Weights of a small image captioner: trained on made-up waving flags, 0.4 epochs.
Rows from block 3 of the text decoder, named by matrix and row number. Each number is 200 + 40 x the weight over its row's rms, rounded and kept within 0 to 999. All counts start at 0. After the name is the row's rms in percent of the matrix's.
# v: attention value (decoder.blocks.3.attn.v.weight, 192x384), inputs 288-383
v.86,099,159,200,188,181,168,180,160,191,230,175,220,225,186,156,234,198,182,239,243,156,221,222,166,185,155,163,270,236,214,226,213,218,248,228,243,185,176,239,203,204,184,216,223,258,210,196,178,167,139,172,157,225,201,241,190,221,183,202,153,264,194,232,201,152,185,134,221,219,217,183,206,210,195,222,190,233,209,215,182,135,286,207,142,150,154,197,257,175,178,191,127,147,204,216,167,166
v.87,094,219,260,222,139,174,141,179,164,189,183,192,269,239,189,191,208,123,205,126,133,219,139,165,153,239,196,193,237,245,205,148,188,139,159,200,116,233,190,202,236,217,144,178,187,145,171,147,236,173,230,147,185,223,159,194,204,206,211,190,145,218,137,189,173,225,229,161,279,251,191,160,158,164,246,198,133,161,88,173,177,198,182,202,263,153,123,214,180,240,207,178,188,189,260,114,217
v.88,106,260,251,223,189,257,227,180,204,181,224,203,227,172,241,133,208,213,164,209,243,196,124,196,193,175,217,225,183,265,231,228,227,143,222,277,194,222,127,204,187,178,245,208,145,188,221,190,212,146,219,168,209,134,178,191,182,248,196,171,238,245,181,154,193,228,185,220,163,258,152,173,173,212,129,187,250,192,230,198,122,167,284,225,184,273,214,161,234,186,172,194,257,203,191,164,197
v.89,099,192,180,205,209,227,170,167,258,202,218,220,190,157,256,131,236,235,177,152,174,172,173,260,245,194,193,234,213,189,150,143,241,224,232,177,246,185,129,236,185,141,225,179,259,206,146,225,154,182,193,189,199,93,201,235,205,186,204,224,209,205,225,206,247,242,239,312,182,210,248,252,198,196,200,177,178,218,176,236,177,266,205,257,241,251,185,234,199,270,129,229,126,177,232,200,239
v.90,096,182,187,229,227,165,131,190,301,187,185,196,122,212,226,213,245,179,203,257,195,187,199,192,200,164,265,318,206,305,203,197,237,143,220,228,151,239,179,165,228,169,156,103,194,241,216,301,189,200,218,159,220,154,164,201,223,240,257,251,176,212,232,232,197,223,167,228,252,268,234,178,166,261,218,150,243,265,208,222,132,253,224,252,161,264,170,221,265,200,167,237,233,205,140,212,128
v.91,100,267,265,198,244,171,242,165,198,187,260,223,185,194,225,183,216,117,89,221,220,217,207,205,189,162,186,137,160,208,185,215,139,153,150,251,152,164,170,226,205,229,211,177,218,121,205,233,221,184,196,131,184,164,182,117,243,236,216,168,162,235,217,216,223,152,228,120,188,256,208,237,178,212,173,214,215,198,136,213,154,150,222,180,284,120,256,174,251,198,210,229,189,153,160,226,207
v.92,103,290,203,260,169,253,190,120,230,203,155,178,214,163,242,254,209,83,185,239,138,137,158,99,249,148,203,189,169,200,278,163,231,210,207,153,260,159,237,195,159,199,164,181,250,169,239,242,185,224,133,195,292,157,244,232,275,154,155,212,140,156,246,232,280,211,188,159,160,107,188,156,190,217,198,173,164,212,183,154,213,172,205,204,210,166,104,208,179,150,202,129,216,204,198,151,224
v.93,095,207,111,174,184,209,205,286,245,230,176,209,170,213,187,204,173,200,152,193,224,209,237,170,252,271,195,162,248,191,152,292,180,120,211,142,268,172,211,218,190,132,196,216,270,158,161,137,201,276,159,172,234,171,182,167,197,205,190,173,115,214,293,163,204,263,163,139,198,223,173,183,206,215,242,205,178,285,214,216,131,182,263,261,229,243,157,171,282,218,223,177,216,190,173,167,211
v.94,090,159,257,182,185,162,232,204,209,251,139,173,219,205,214,132,316,221,167,239,236,182,194,242,172,213,148,205,267,188,239,153,220,181,177,190,181,181,176,190,250,195,175,199,234,223,214,188,230,224,157,275,124,205,221,163,179,287,230,239,219,249,203,231,217,172,161,202,242,253,126,216,196,230,213,237,201,126,166,225,220,215,207,172,236,167,264,251,264,200,195,220,232,148,257,177,205
v.95,097,259,259,168,221,204,219,182,216,250,256,101,171,172,197,211,153,216,208,186,179,217,259,286,210,168,257,246,162,183,169,143,247,192,199,263,188,286,205,207,163,220,175,168,173,189,198,149,160,245,266,161,228,217,186,158,119,170,246,271,146,258,256,181,177,221,258,164,280,234,138,165,180,257,183,170,161,175,163,215,209,175,226,203,216,221,211,194,178,229,154,225,265,134,205,226,188
v.96,095,167,228,205,230,185,169,166,112,200,180,308,139,185,135,235,212,248,158,200,226,203,181,210,183,219,256,175,246,231,188,204,252,174,154,193,278,174,236,174,221,225,227,222,170,192,275,253,209,183,201,237,202,244,191,190,161,206,88,169,216,216,147,251,176,214,243,219,271,229,226,210,127,127,128,232,209,160,201,191,188,245,158,198,174,82,238,146,148,185,229,210,218,161,143,190,199
v.97,096,256,202,141,240,206,126,238,283,156,241,163,198,193,214,243,228,150,223,161,203,220,160,205,237,214,238,166,273,234,229,175,216,205,191,249,208,248,241,219,218,279,252,255,193,166,166,146,241,193,243,214,254,184,191,185,297,174,201,254,151,148,161,242,249,255,250,223,192,174,187,173,263,109,231,188,170,125,280,251,191,158,210,278,230,193,212,242,207,259,190,212,242,159,196,238,153
v.98,093,289,216,177,108,182,339,238,212,225,142,189,286,221,172,161,142,152,208,224,194,206,221,175,172,188,185,187,219,204,173,201,200,183,184,207,204,133,115,112,170,207,183,178,178,240,212,208,167,216,196,184,229,182,202,236,204,217,271,211,203,220,145,207,215,171,224,201,134,184,236,144,199,184,243,162,187,196,218,200,217,215,175,255,274,229,186,194,192,227,248,196,187,207,192,213,248
v.99,103,236,187,204,160,144,185,201,173,219,176,247,250,179,208,194,165,200,298,182,175,195,185,169,214,142,118,221,199,181,182,160,215,166,190,210,145,188,113,164,274,188,220,108,194,229,171,215,216,184,233,188,194,186,137,190,238,147,205,235,233,165,182,260,181,273,191,199,244,203,225,179,205,213,182,120,255,176,171,271,146,260,246,121,201,215,171,250,219,231,191,195,189,247,163,170,256
v.100,097,217,191,168,202,268,193,203,176,204,207,254,217,242,204,245,132,148,153,179,145,157,203,152,186,231,226,188,149,202,148,150,220,196,158,200,202,181,212,205,169,182,224,193,204,205,148,172,233,150,224,206,234,161,216,204,170,113,230,113,128,172,159,204,285,228,186,165,190,180,223,211,199,246,157,182,220,198,224,190,210,179,161,272,166,217,282,176,297,205,227,131,191,212,207,215,226
v.101,095,252,115,268,201,228,177,183,205,163,195,239,150,222,251,233,221,175,189,255,161,196,207,258,160,192,151,241,149,172,241,268,226,288,235,167,175,151,121,232,253,231,190,142,143,189,237,261,178,222,204,271,220,175,238,189,201,157,201,218,228,175,253,179,168,167,238,210,170,205,193,166,184,236,190,175,191,191,120,258,149,196,207,190,178,158,197,179,164,204,186,165,209,222,261,203,205
v.102,103,190,154,126,160,278,239,194,249,227,248,209,185,153,200,186,202,206,244,242,190,202,219,223,151,192,211,236,185,220,150,233,260,160,233,209,147,215,222,191,215,187,226,177,226,227,241,161,147,190,203,227,242,143,119,175,218,193,152,166,188,216,165,205,253,200,157,183,175,171,194,202,157,176,207,226,213,147,215,194,177,182,145,233,220,173,231,161,235,228,264,160,183,215,215,69,233
v.103,098,133,133,219,215,160,143,167,208,209,209,252,210,134,173,202,226,153,248,292,253,202,238,199,190,143,182,223,183,146,298,193,185,285,145,252,247,245,185,180,219,114,150,148,155,191,220,272,222,203,212,217,252,224,244,208,212,123,94,166,220,211,201,241,139,146,226,214,163,164,270,211,233,162,215,204,207,100,154,190,199,215,248,164,194,172,128,218,149,186,158,246,160,240,252,181,166
v.104,100,184,271,172,199,203,218,136,219,222,222,177,191,231,162,226,267,37,214,180,195,202,148,184,160,174,169,217,269,226,204,218,200,229,205,216,145,201,191,241,190,144,230,199,242,123,200,233,225,221,195,213,175,193,177,259,206,218,294,166,215,180,221,148,177,213,237,199,167,183,100,238,161,235,163,238,177,165,233,187,190,219,170,248,222,286,216,206,198,229,219,260,107,248,190,149,250
v.105,092,247,224,192,165,223,263,166,230,175,184,164,222,158,160,202,193,229,233,163,204,159,231,197,182,176,236,172,182,157,238,209,230,229,191,248,177,199,128,183,126,158,233,200,168,203,162,177,172,159,206,200,173,175,223,249,161,151,149,210,185,145,226,138,172,190,195,235,207,189,143,213,152,173,241,177,230,141,229,143,216,157,195,180,190,187,217,178,216,254,263,168,232,176,204,108,186
v.106,102,180,217,208,165,101,267,195,186,290,158,210,253,224,164,240,226,177,221,212,177,232,212,140,182,282,166,171,189,250,214,156,180,161,157,200,243,206,168,182,189,142,181,198,261,194,205,213,195,258,241,242,240,186,237,169,113,163,165,193,206,224,140,203,248,216,184,192,287,243,203,197,217,188,163,140,157,205,204,175,184,215,207,228,242,107,200,328,217,183,140,185,247,224,201,101,270
v.107,101,192,229,161,154,229,184,170,198,253,239,213,191,157,174,144,183,189,141,171,152,158,182,160,231,191,170,232,276,238,224,96,238,174,176,176,180,252,230,128,194,198,188,215,140,186,215,132,178,219,199,245,141,134,180,204,200,244,166,144,197,168,273,264,198,220,229,232,214,127,213,216,149,208,211,205,270,236,146,211,266,201,157,263,273,207,253,160,209,230,169,245,146,237,252,219,237
v.108,102,198,261,275,205,176,238,196,193,171,283,153,146,214,121,188,196,163,257,254,154,227,187,157,183,125,196,214,162,146,208,162,230,273,220,199,133,239,156,159,287,178,129,249,227,156,206,175,171,138,189,124,178,210,197,191,195,129,117,228,213,265,216,254,206,187,203,213,243,272,211,221,180,268,201,176,248,279,215,193,141,161,197,191,220,200,190,213,241,186,229,196,207,201,242,153,196
v.109,101,227,153,248,194,132,163,161,223,225,267,200,168,206,230,220,216,178,253,227,282,208,151,228,163,230,182,171,151,172,220,235,182,268,208,232,249,189,140,139,222,280,205,221,251,192,207,248,201,215,199,193,287,232,210,222,178,205,196,257,187,215,212,247,239,130,253,193,200,199,150,146,214,153,162,173,196,246,270,232,153,167,214,163,240,169,190,181,210,143,208,205,284,223,180,196,152
v.110,097,126,155,248,233,233,212,184,155,185,254,173,220,168,157,244,207,162,164,195,165,143,214,185,177,249,202,180,217,170,212,224,182,207,216,110,222,213,178,243,180,157,194,280,247,146,214,179,247,213,213,221,132,169,263,162,240,240,167,183,190,215,178,151,178,261,182,215,171,164,147,204,191,197,185,184,161,183,279,168,162,229,265,166,179,139,278,193,135,285,290,203,180,191,157,134,166
v.111,098,215,206,201,239,207,264,230,185,164,172,191,264,216,214,131,189,258,201,140,214,259,237,159,235,189,194,192,197,191,212,169,229,244,216,275,151,189,159,240,190,208,147,225,189,184,199,204,182,198,183,163,221,184,176,165,182,192,267,195,171,254,195,179,188,102,170,265,171,190,279,248,127,202,209,205,215,136,251,231,231,127,178,255,222,169,274,216,282,211,215,243,191,169,164,205,155
v.112,108,152,173,182,172,216,197,187,209,186,194,121,284,134,236,190,220,254,213,157,240,212,209,222,281,203,156,142,178,214,188,273,177,215,139,177,198,237,203,188,224,144,224,195,194,208,223,230,167,242,208,289,190,196,138,242,181,239,291,190,237,193,165,178,271,168,153,266,254,201,206,202,206,199,198,188,159,145,290,241,262,251,252,218,156,199,240,209,163,178,177,230,233,159,192,215,271
v.113,097,208,234,188,218,226,193,203,207,216,212,207,224,168,211,136,230,216,239,197,182,222,141,176,186,205,221,222,175,180,132,173,205,165,183,290,190,197,213,221,204,223,275,184,134,244,229,162,241,97,156,252,116,203,188,180,206,257,215,150,212,238,233,295,223,174,206,175,194,170,229,227,265,224,196,219,226,214,221,172,164,206,267,187,196,168,229,167,155,221,156,230,216,160,224,245,195
v.114,103,188,194,158,184,151,192,183,191,227,193,247,237,272,182,255,222,276,218,199,181,181,226,211,202,197,138,239,221,226,200,188,206,175,164,188,209,265,224,250,184,242,140,290,89,240,304,186,193,149,242,243,135,235,257,204,171,177,178,262,190,111,237,171,256,123,238,157,210,213,138,160,213,153,150,254,209,193,214,140,193,211,129,189,132,213,242,254,146,169,234,179,191,167,234,149,139
v.115,093,182,172,212,250,200,262,220,184,227,296,206,176,261,209,175,183,212,227,170,179,207,187,195,219,223,168,209,238,206,194,212,198,225,190,171,200,293,247,130,253,253,210,198,159,201,205,187,180,236,233,243,253,269,227,148,154,170,254,262,158,160,189,198,232,239,209,227,217,209,138,163,214,149,209,243,149,224,226,237,193,240,177,242,251,212,205,202,151,232,201,253,199,181,168,127,209
v.116,096,208,219,247,217,162,211,270,226,242,186,241,175,208,183,182,168,244,195,246,208,196,228,222,295,181,213,153,260,240,125,188,223,197,259,330,220,110,201,250,219,171,230,177,149,192,104,224,153,234,186,213,232,195,138,240,243,141,141,205,196,200,241,197,242,211,277,144,203,186,181,244,174,179,164,162,161,210,197,207,208,195,227,204,166,149,201,152,138,215,237,160,217,194,119,169,166
v.117,097,233,198,222,165,262,175,215,138,205,212,227,207,243,248,255,193,197,212,177,282,221,166,201,178,156,211,184,197,209,210,189,219,231,197,175,162,103,158,141,266,172,221,195,185,198,204,189,261,256,179,291,213,207,174,203,221,206,211,205,191,186,180,217,165,206,246,204,186,302,244,135,174,193,214,259,159,203,219,182,137,266,213,186,171,184,255,151,316,170,153,197,138,175,146,205,153
v.118,095,159,273,157,165,173,213,275,214,153,258,144,119,224,177,241,199,166,294,175,206,218,140,205,179,187,190,180,223,226,211,192,207,168,140,256,222,160,106,204,182,223,194,292,215,205,238,182,182,226,188,207,332,176,201,262,218,152,192,193,182,243,149,207,222,249,216,156,208,195,203,198,124,167,251,181,136,241,156,237,200,161,226,274,213,146,183,194,228,120,185,229,228,172,186,249,199
v.119,098,250,239,160,245,183,143,199,190,194,160,191,283,140,275,182,177,178,189,207,263,130,260,152,179,136,259,157,295,220,190,177,204,268,187,214,206,203,157,237,189,242,186,182,232,185,193,249,120,196,233,190,263,192,202,233,146,220,150,213,242,194,230,257,167,284,215,161,211,244,134,174,208,209,262,256,214,207,144,207,113,115,162,257,202,225,226,110,185,183,270,179,201,210,175,167,227
v.120,104,215,174,159,210,166,174,210,210,167,181,196,150,217,214,224,223,140,189,202,218,199,272,231,158,171,186,172,118,194,203,138,252,230,167,221,137,184,180,194,188,271,186,184,183,254,171,242,159,209,247,240,232,248,172,166,243,178,177,151,130,246,137,138,168,185,145,171,221,220,256,188,229,186,184,221,229,200,213,277,207,174,255,196,172,240,221,186,225,194,227,121,206,172,106,218,162
v.121,097,196,166,225,156,217,166,204,204,189,150,265,212,226,192,201,224,215,147,170,201,230,255,178,191,234,241,220,255,248,140,262,126,182,190,221,193,151,150,235,154,208,196,187,212,186,146,221,248,174,230,162,194,320,169,166,197,177,235,179,170,197,158,222,192,205,117,188,259,265,223,210,262,225,239,122,211,256,246,133,216,169,211,185,274,215,182,188,217,201,176,151,203,213,201,269,159
v.122,102,249,215,173,288,226,172,186,166,202,175,179,133,208,153,219,195,181,218,211,114,174,246,183,181,171,188,227,181,226,205,197,185,197,218,235,160,149,128,208,212,186,222,176,210,163,184,138,260,195,209,255,162,246,175,156,176,179,143,178,177,220,244,196,190,221,217,205,190,211,265,204,238,183,191,184,156,147,210,262,170,162,173,142,135,256,194,87,164,208,197,222,171,174,253,271,263
v.123,099,226,208,207,133,236,231,195,233,188,231,190,184,181,199,225,248,132,189,212,165,272,193,240,248,194,168,225,233,144,212,174,268,177,199,227,255,176,219,304,139,150,189,108,261,171,155,222,117,190,192,215,297,109,220,213,181,193,156,185,219,172,172,188,198,261,168,231,162,192,164,186,216,161,237,231,180,210,196,158,225,191,140,260,291,139,173,146,169,221,180,154,183,229,188,243,243
v.124,109,168,253,141,200,206,258,183,259,185,215,145,208,177,214,179,184,243,184,279,273,193,133,239,182,217,196,227,187,171,190,156,149,200,138,210,172,196,179,296,153,220,188,195,248,143,184,165,174,198,226,230,214,213,178,213,217,214,240,153,230,188,236,231,222,206,203,157,184,192,217,166,224,267,197,202,234,202,190,206,184,134,183,226,204,239,223,210,189,200,271,274,192,210,160,184,208
v.125,098,159,177,199,168,224,221,178,203,169,225,201,247,155,247,132,218,225,230,215,160,234,162,248,194,178,210,186,184,257,155,212,195,158,205,227,202,285,183,181,236,178,222,200,143,276,220,250,195,205,265,157,195,256,238,233,181,193,142,222,237,181,177,212,192,156,206,209,209,120,156,192,226,207,247,178,161,259,177,261,184,178,242,118,252,259,174,129,183,123,194,178,245,99,148,222,243
v.126,102,184,151,227,213,273,138,223,43,149,214,153,198,209,190,221,192,158,203,164,163,153,213,181,187,213,188,127,179,234,254,171,186,224,260,169,259,217,225,188,244,157,208,163,162,222,145,181,168,169,217,221,203,224,276,168,211,194,189,265,214,219,214,182,176,217,151,208,192,253,206,189,173,239,148,197,185,207,170,176,201,304,213,174,218,134,227,163,205,140,190,145,241,176,195,242,244
v.127,093,206,210,214,185,179,262,277,214,162,221,197,226,139,150,196,217,235,160,155,185,148,212,214,238,199,156,160,97,195,167,196,240,197,121,249,202,178,220,211,144,243,163,174,214,163,155,234,193,207,176,192,176,172,328,180,198,159,204,173,295,187,205,203,209,187,221,153,168,178,207,169,199,192,187,233,163,241,247,219,187,210,251,236,167,249,149,213,189,282,264,256,174,199,174,246,224
v.128,103,206,211,217,148,195,209,185,233,206,214,146,236,176,167,240,236,161,275,184,188,202,219,213,171,141,210,246,221,210,179,216,224,140,267,175,182,98,150,243,166,230,227,274,262,171,167,104,229,170,124,182,204,233,233,235,218,170,184,105,144,217,253,188,178,184,230,230,221,240,170,231,272,153,247,200,265,157,254,219,201,246,145,235,246,184,125,232,105,199,168,200,209,163,224,198,279
v.129,099,181,180,251,175,285,156,215,181,213,195,178,221,171,223,170,152,204,256,234,196,165,234,247,247,206,193,263,264,186,237,142,222,233,228,235,202,223,191,183,226,206,149,168,168,144,233,194,188,223,107,187,266,213,241,208,269,245,193,212,163,216,207,204,204,244,177,190,219,214,185,180,159,151,236,130,213,241,267,145,178,264,145,243,262,190,85,163,135,192,212,211,213,162,278,209,196
v.130,106,194,234,187,176,194,190,222,194,131,124,149,215,215,173,192,220,167,221,187,211,196,174,262,239,228,188,160,194,230,125,226,222,196,177,155,190,162,185,178,175,251,162,231,206,236,230,230,195,236,221,237,189,271,166,160,124,218,148,211,164,139,229,232,192,166,200,217,238,154,177,254,188,199,219,214,202,235,206,203,164,158,182,178,260,211,135,166,204,302,217,224,249,135,186,235,247
v.131,092,212,161,184,219,255,168,198,186,233,176,161,194,198,217,191,148,161,171,172,179,137,204,230,197,187,199,198,226,204,164,145,230,91,175,259,208,170,252,218,276,140,231,197,147,144,148,169,201,267,294,207,151,216,197,129,230,156,301,234,185,134,210,224,174,191,289,192,191,215,215,199,136,276,190,272,125,214,227,256,191,158,166,198,245,192,230,194,273,212,198,190,214,146,211,217,213
v.132,096,171,214,218,145,210,192,235,182,222,225,192,191,206,200,134,174,229,188,242,186,187,272,214,183,225,146,218,232,197,196,164,146,180,204,158,236,223,193,153,206,239,161,101,198,190,267,225,255,198,164,166,175,220,243,226,184,165,163,277,211,209,121,122,186,169,141,191,186,87,196,223,186,208,273,96,178,240,175,156,172,190,228,225,271,243,274,148,203,210,256,203,155,176,183,176,242
v.133,102,240,146,187,210,193,202,150,183,255,240,228,236,169,161,179,222,158,174,198,224,202,174,124,174,237,209,258,226,215,212,223,213,255,181,160,188,209,277,240,205,213,202,190,184,162,208,145,236,188,193,204,220,197,168,250,194,260,155,172,213,175,173,193,218,257,176,215,212,126,149,144,177,134,190,129,179,147,210,153,217,151,239,173,262,146,242,150,263,146,190,255,189,161,224,203,221
v.134,106,268,236,157,147,175,230,146,195,170,192,143,108,212,244,252,164,203,188,172,189,225,170,203,154,214,164,177,258,172,237,208,181,198,210,194,203,195,185,184,264,186,204,181,242,263,201,215,201,159,244,184,176,184,175,219,149,167,230,284,157,149,215,182,205,200,195,196,197,251,214,165,215,198,219,219,200,200,182,154,154,142,170,254,249,191,174,219,246,257,208,258,247,229,235,181,227
v.135,104,227,224,131,211,147,240,244,170,131,154,185,180,150,249,214,223,201,187,168,153,150,255,259,213,144,211,165,269,122,212,266,204,228,269,199,168,163,243,274,179,166,178,255,111,152,184,146,226,145,208,241,186,192,219,230,195,225,228,222,232,254,273,191,175,155,227,294,268,199,183,204,202,179,213,238,173,191,136,209,191,247,260,177,155,228,215,193,214,198,206,157,207,188,189,239,180
v.136,101,257,297,219,196,215,241,179,263,180,179,183,144,186,237,185,174,197,193,266,179,208,148,220,206,220,191,230,116,258,222,243,217,293,208,171,120,126,152,201,232,164,208,188,209,277,140,197,175,187,214,254,210,265,147,229,185,267,218,201,209,250,178,156,160,205,220,188,218,214,251,111,182,178,141,140,263,260,202,195,215,159,225,95,262,208,240,184,147,187,187,174,196,217,160,231,171
v.137,109,215,200,236,214,289,150,171,173,190,145,240,135,214,204,220,217,224,260,185,151,249,207,256,226,249,241,133,212,185,183,264,271,207,220,255,224,234,196,245,235,238,147,204,183,141,197,198,271,120,206,188,246,185,212,234,240,188,262,263,186,113,234,163,186,178,226,247,207,167,204,233,227,159,149,190,156,197,148,219,167,194,210,170,239,241,189,195,223,224,215,189,173,262,235,206,145
v.138,105,169,276,241,231,137,221,212,161,278,169,141,171,276,206,189,221,170,216,220,216,214,149,230,203,212,239,149,199,223,167,155,177,148,300,177,196,186,203,201,186,196,205,218,242,230,211,244,226,199,169,229,209,227,180,258,172,245,160,196,129,213,112,257,244,194,179,160,169,143,147,207,176,215,248,186,217,223,162,188,166,148,131,192,235,132,200,185,181,192,238,120,200,81,201,220,176
v.139,096,201,167,208,138,214,224,278,214,188,178,193,133,178,133,189,174,266,213,100,175,259,136,171,260,217,192,277,244,217,148,172,228,229,247,150,201,243,213,246,241,183,190,186,189,188,242,154,192,192,191,219,211,243,178,192,171,255,186,136,190,197,251,189,206,195,197,252,229,242,198,216,212,153,220,240,220,206,229,248,246,245,184,197,168,270,275,206,177,236,165,277,197,255,227,175,154
v.140,094,197,189,233,135,211,176,263,188,269,152,99,213,198,186,198,190,135,182,220,174,178,146,237,159,214,213,181,201,149,153,166,161,200,197,165,242,229,184,190,218,174,189,214,243,197,164,239,228,245,189,183,194,163,293,226,161,190,181,224,176,239,140,227,201,309,188,180,204,195,156,237,265,191,235,143,158,140,201,216,189,241,212,174,155,189,223,164,144,260,238,228,228,180,193,159,152
v.141,101,309,184,289,196,118,221,259,271,216,196,180,190,297,157,227,164,191,230,197,165,213,131,239,210,243,174,222,159,167,203,211,202,239,255,240,268,167,170,177,239,245,254,225,214,160,246,162,297,194,138,216,180,155,207,211,317,213,208,164,122,175,151,143,223,162,236,242,145,196,232,197,263,147,244,117,280,233,150,155,207,221,207,175,190,195,208,290,168,166,157,167,160,185,229,218,185
v.142,096,216,161,199,141,237,195,137,186,201,176,173,170,227,217,215,210,165,192,250,184,165,161,176,223,221,178,225,165,215,205,178,237,152,117,146,181,127,237,204,174,154,163,170,224,283,225,187,234,178,217,179,216,153,176,87,205,231,212,192,161,141,219,120,176,200,180,199,239,218,130,168,151,192,257,196,234,168,127,267,240,156,208,207,204,207,191,227,255,101,186,203,240,238,147,210,151
v.143,095,142,177,198,260,253,245,186,237,238,243,128,168,174,253,212,201,232,163,209,184,197,218,193,191,224,180,139,221,199,216,225,208,113,129,221,151,250,286,159,189,207,163,110,215,175,184,218,194,275,166,177,166,257,116,148,170,185,243,190,224,187,212,237,178,216,147,144,163,153,171,166,160,197,189,196,270,236,185,249,170,183,181,164,228,235,155,246,234,221,248,183,182,172,186,197,245
v.144,098,189,287,246,161,173,229,237,144,223,131,216,287,239,206,173,181,249,275,164,173,158,146,192,198,210,170,279,191,227,185,196,127,223,203,183,240,201,129,181,281,216,153,173,167,194,148,153,202,162,183,167,215,147,248,133,172,211,157,268,190,201,187,213,213,149,297,228,247,179,154,212,210,176,226,246,142,233,156,111,244,235,203,249,239,217,240,220,178,235,243,207,234,200,207,195,174
v.145,106,158,188,196,94,223,173,199,169,156,287,159,178,142,175,252,167,241,203,147,163,220,214,259,221,205,196,148,152,220,245,209,152,218,193,182,220,200,225,173,208,170,185,218,228,122,178,118,150,165,165,197,169,195,243,183,155,239,210,191,170,240,225,181,154,202,174,211,243,230,247,234,198,191,174,230,204,204,154,222,274,152,202,151,195,214,238,189,163,229,188,190,177,138,239,211,238
v.146,107,193,196,108,185,170,169,241,268,204,179,170,138,266,243,147,196,157,260,195,227,161,237,133,187,191,149,190,180,246,177,199,189,153,194,255,186,189,223,111,196,159,201,172,106,254,193,223,176,220,188,250,207,250,201,205,205,215,294,243,187,204,144,229,197,265,245,183,221,211,150,230,185,166,246,236,251,174,161,143,214,116,174,258,284,253,242,245,186,174,164,172,266,183,192,234,214
v.147,112,285,239,174,209,235,191,161,209,208,207,220,190,215,258,195,203,226,236,224,225,196,183,169,210,233,189,194,198,269,213,154,206,202,178,195,194,223,207,286,180,231,201,221,177,181,265,68,210,205,260,146,205,179,214,141,217,201,165,195,196,210,191,202,219,163,269,193,276,207,170,214,255,153,175,233,169,177,219,249,202,251,210,215,193,179,228,244,229,170,223,244,232,283,241,162,219
v.148,095,192,184,225,205,214,155,133,182,257,219,188,252,199,199,154,210,119,193,160,196,268,186,192,282,196,168,203,232,182,172,172,176,186,228,153,172,188,179,144,186,235,176,214,220,270,147,199,276,255,132,188,130,186,206,228,270,203,261,199,120,167,169,168,137,218,176,249,133,201,165,169,154,215,186,135,240,252,250,165,215,271,157,188,202,230,227,130,153,192,170,193,201,245,187,289,110
v.149,094,201,221,150,199,205,215,177,177,196,243,180,203,192,246,190,232,222,161,148,190,233,178,251,170,197,124,194,224,160,176,245,227,177,193,193,190,193,258,90,268,192,142,128,193,242,162,267,231,270,244,194,161,205,218,155,247,147,253,268,114,247,147,228,188,120,142,186,172,169,191,218,195,132,227,192,273,224,151,241,190,197,252,160,159,187,200,172,189,171,188,142,163,265,177,163,189
v.150,100,166,199,230,263,188,197,245,246,234,232,179,225,199,233,241,144,197,244,274,167,188,225,255,191,200,195,214,103,187,131,188,178,179,211,220,177,143,150,209,84,253,273,169,191,220,148,172,222,212,224,205,162,170,143,185,188,274,189,199,207,258,145,225,181,172,225,64,150,107,189,151,179,235,226,142,258,168,176,179,190,171,160,135,217,219,197,187,182,187,164,184,196,227,215,144,220
v.151,090,178,186,216,200,221,265,208,268,236,254,192,201,245,147,221,184,196,209,233,145,256,212,168,192,211,223,244,215,125,217,199,180,198,251,186,180,184,139,247,224,228,241,252,218,203,136,231,156,206,188,153,143,155,175,171,247,213,125,247,205,247,169,143,261,228,248,207,207,274,254,226,159,170,165,255,167,230,215,180,219,196,194,189,156,176,202,161,270,223,263,209,118,244,226,181,236
v.152,100,137,150,214,211,150,205,245,139,162,192,196,231,83,262,191,180,149,273,165,137,256,203,210,179,236,186,232,246,173,186,194,209,181,102,245,154,204,202,168,162,148,154,193,163,170,193,188,260,191,191,157,178,157,250,231,214,153,209,280,185,225,161,267,186,205,202,147,167,172,165,154,209,211,165,185,232,211,172,158,253,132,113,259,274,200,163,200,160,185,222,156,211,208,186,135,184
v.153,099,207,136,255,222,198,184,231,207,206,184,197,212,144,189,221,211,248,148,259,211,189,162,144,221,195,246,230,172,182,180,179,157,215,164,179,229,314,125,176,202,176,154,199,200,153,182,197,129,209,230,223,266,205,209,256,155,170,198,239,241,301,174,232,231,249,201,178,202,222,246,184,222,240,192,170,139,129,221,192,224,181,281,307,250,239,136,203,198,213,259,255,252,289,249,209,209
v.154,101,212,235,216,135,158,242,194,205,156,206,187,219,290,172,178,161,171,229,242,189,233,165,152,226,301,186,255,254,173,172,213,164,264,285,168,177,232,182,215,218,218,230,176,226,171,156,193,259,194,110,218,168,204,238,223,233,182,212,214,176,210,82,213,233,176,224,256,228,166,132,222,238,204,225,190,212,137,188,223,187,231,182,175,229,300,164,152,225,233,239,163,182,162,197,164,218
v.155,102,228,210,211,157,149,240,178,186,268,202,200,147,157,184,127,155,166,208,143,184,203,135,230,129,201,284,195,213,255,273,173,144,191,199,196,223,177,226,263,207,218,210,199,266,178,228,186,241,212,115,193,280,153,211,195,181,218,176,156,168,207,206,218,240,259,293,211,274,201,184,178,181,164,134,161,192,186,249,143,186,261,118,232,187,247,207,116,185,180,239,188,141,241,85,184,204
v.156,097,209,254,214,191,221,176,225,216,186,188,316,217,182,197,294,137,197,196,302,135,223,197,197,151,195,176,247,161,240,154,239,228,224,190,242,256,200,197,138,210,213,157,213,193,166,231,205,184,177,173,183,282,122,214,174,223,239,221,280,229,243,143,210,198,224,245,164,185,179,210,199,216,149,222,192,205,212,234,204,223,169,208,263,141,203,182,205,182,201,186,296,218,248,203,225,184
v.157,093,285,256,233,233,261,182,233,191,219,178,167,193,149,230,218,197,208,241,260,269,290,158,167,170,264,152,209,189,224,233,207,162,172,262,170,193,170,184,279,239,175,168,253,219,246,213,229,152,228,249,127,209,197,156,208,241,210,205,194,266,234,180,193,214,158,195,159,159,178,201,202,232,230,248,188,159,142,221,185,191,228,255,223,224,236,202,230,242,156,167,176,147,165,182,234,194